From a checkpoint of a small contrastive audio-text model: 6500 steps.
Rows from block 2 of the text encoder, named by matrix and row number. Rows with one number belong to one neuron. Each number is 500 + 40 x the weight over its row's rms, rounded and kept within 0 to 999. All counts start at 0. Numbers have three digits each. After the name is the row's rms in percent of the matrix's.
# fc1: MLP up (text_encoder.blocks.2.mlp.fc1.weight, 384x192), inputs 0-95
# fc2: MLP down (text_encoder.blocks.2.mlp.fc2.weight, 192x384, transposed), outputs 0-95
fc1.193 063:514574479440531426592524502548497524493471536516472537493485517507424581493553507506546472501547455470506454480529518515515445477484441476517531507516470483495489492528459498500519475428517476480512462453464443529464431519519541606445491440442434537513500558506459510451457438463528494479
fc2.193 066:550503545555477558408469554463492542503532489457491485495530477517520437526484515503447576473483559508506566500490505490546605548538538554466498484536538521518540498506530499524533528553459516573484486499549558489536597509555462448532498574607541461503474533493526493579514582553478557536
fc1.194 101:583447407466510503461518483498395520552485501460408498461479470513517519506447571546544447549462464471495460482430483527474509518388478444506452423525482500463437513481476470520467470442477483535480451467450551464509456559486479435569470573509470514452505515486493467485501547560469507501
fc2.194 089:414527560526493470498507505518518488492553485437574516551511509462493421482526414518487515448486506485436568552520440535525520500595496557500515580421486460503584491507483512436559492513503525460558547582528474541494557460499513526402498468459526490525473482451502554524492494473481503499
fc1.195 090:486509476522480560424569489497505514494455527477477521459444476538520487558487579531449569506461487464466523509587576521501503554571455537488491471474514512440446486567503538455376516576528457505486521504480506527416457525487508499525550557527500518487507513465405481455536511531432536433
fc2.195 087:514427496450485524485464501512473540546460423515520484518567473443483504468475462489500466504502449544508468487510467523452460464490563455541441525545542480549519548494510463530478463428425524515517536469468464538505501463522586586471437528437484470507490493533531476481495457479583508497
fc1.196 114:455556458417474471546490585465517495557485527516440470539520475509459544500487554562522490460504498475509440571485520511520474460441501472534456485475429402508535474502479494579511568481480497521562494532520422517528532536458459532525475504529526485427523561554427515524471487550515515470
fc2.196 155:473535468530479511594441510570552565553445473546533429481593519521504511491511608602511482477477506449502501448526555506522516484477519421561447491458479466550490517494494448414478544512505523413496487445506482431503550483462446541480515460427512471448439494465517526482471503499500510485
fc1.197 123:467528484501478504532515498507473449472510487520516529551529440492507505507436487508464574470576479484551482405483553430537527426432544453473518512570509544426490495503494547551492498555516555544519476492510475555570431518511558533407488492533535510585562544524391543549489490427550497531
fc2.197 136:537517510486516457490486397500456516500510475524554448478488480505439512481537474509480551497463471446468482518551503514512486413507516439546558485499565543466569484411472495464523487504500591539525463558544521559440562419442545528461486542440496480439524476507523433479513502426529478488
fc1.198 115:495569577530473494547464572542541529547529506525436532536432440509575486572542477561477546492536444519439523480490515527452484530499541546496552486537495433496494465573487508471529442520469480491527470487529520412500512498517594478468534530598563476476554513442481553521500411508451491495
fc2.198 141:476514522542564455484485550499588520472547501593461492527458433389520541498587494464545585537530480475493468595483483454444509541540448453524535482521529512519537467497462557498550467457423500527489513457459482545506496488508482551443491542473513493472506469479497453538511472452442517514
fc1.199 070:485492519455516535505463551492518505509532489496547547521540525499460481461511499475460532564472457519548568427488463476486474460476446504505457447480453559566532556451531504480524435433492467578541422461484532484452448522546480512490541515490519429446550448456513495533614516568480537503
fc2.199 091:481486504508466478519534493542510522470511476466442439474477478558489510482476508512523486453492557411463482594478426573483504606532533471498526527539471443419476452543438507517490501567446520438472534481524490498558521516437461552483459460522535518546507505563480527470430472459520452496
fc1.200 069:477445438485512473474429456450446509473438497499524493551532368509473562427470481434512427469549496475462486523479438443434513570438487519408479492493482509559570510513462466446570509524466465529570481471569454444513525508459499503446466548495517493510531565502526493513480524472464495539
fc2.200 068:536487541489474513527595537519523474510553521523438505391481564550527435570451522528498507523450529508508507492507516578575463476547526503529525497490545495387414461480509546614429462459514508503405516515445522547493532517543462522480559445537464483483480474513476545502479453550517551441
fc1.201 081:466460494506558513530479589471519461484509535493523447494499489524550464521517460554522466460458431488481494432474470489561534514520474506519498439449543507460530434496553513534432429511456566534548431495534574541453473571547469476558516462550516583479507506552447583584491519486498537553
fc2.201 070:547535542513437505462499444518495553495491502503474525528504526511501532489473510496471527560536568542565549545549535525408487483483475450444510574577454501570534553530443528487545564479553460458428577567504446504514549451483536501475530571471487428506477526454502485483480455555528473484
fc1.202 070:572459510532479488495559519465495553506520446471501530518528511505569522435464483543510453541437463534450550464466461540476531523515491539524496458509552459449515511505502423461483509430545528495477533450554492439590604458583453461476498566517515554479473522475536458557484499535517528501
fc2.202 066:424484445466507507528443523541471458532473528496486459513449489455473464490520563493525543467529505463521490534574447491504471490482504477466460514489433549528532505490481538521487446526433495497524441556468522563427431533438531564518474494524513546573528449467468537493468562489459511443
fc1.203 070:379448441476487460487543531511538545513508513527472507520470565479503516522515580550523468445471426520490433476459482489497483535460533486487445423503496518490537510504501485531478488495467485535525440490470491513467450550478528560503460542455568483506505462517459557448469551511471557490
fc2.203 067:576567534524523508499444445475479434514490475434546501544538464478517462499548352452505485533516554460546521481492522496485516452532418496519558545573517523518463487499487485452522482501557528500530568516504561499534528467465488464463509460530486500479515543517532429578534418473546466526
fc1.204 070:507457442505466447510415552444530498486530502473592494474459511543500532529544507485513419485470532458516620533569546513498517569545473536544525493564523473465507513480472424551506410515494440543540506472497495506501530505621500617496504483506562509449548522429526484527417502521499489449
fc2.204 070:479529540487538550502557493556470478473491528501442512514585544440504508496510446507487606471576470488488378461389483481498518487494486432452472508475488509510538507504498542508503558515519514445449463547535522520445476488366441452513502527487444476540443437542469472481592451552492494532
fc1.205 090:540460451490501491510461497552483523469543525489479463533467520477569516537471467500467504460517493455542500492465508463482534515482555500530547541449477455492436467408483582528574484463467523520514476465480436480545523540523547519432469535478464498551454612439454477526492516465532573477
fc2.205 093:552474415525499529508509457489484454479489469497506568501555510486404512507455484514541505469466472516455491547524512525516552478497417444481542393492495589476482515528544442534495481465497484487491488470443544524430501496499421493524453442510494482551456459579649546549505459536540523429
fc1.206 084:448533483588457471538508527531548519450517518536456490544534497522501500448511455518572486448477503506510583476482424468512525498487499493486565547467528480450488478476511497578552488435492515430483499532466527464550520549461485521549556512499517516524424521451590518472458463519461469489
fc2.206 081:537465478438544487498521486437451481562494491494573533433465558499488493532461564496435500485524494525480390571491526527511480498510545494542430461533484522526539619462470505471472529528521490521503470439492515536458525504541488487535514512496454492527553480607477445504503546504494541453
fc1.207 097:549536504546487537507470569477498408540534475527437541517418486493506495437468479541503550504443487462539540500528447493506468550517531481431431485515431576475521521450568487483460594545547490524493509506505496480500512503529524528552507526492483573469513487478446495528509608528463502560
fc2.207 131:520457516469479431507568526577473481525512455525482505507575502561474559573450474485481523474473532540481483472524490455502546458552503518480465525578480471539456508466471523497469506531525411483497487469520449497526484520518465556579528442525568520482508419623559493461456507456441560473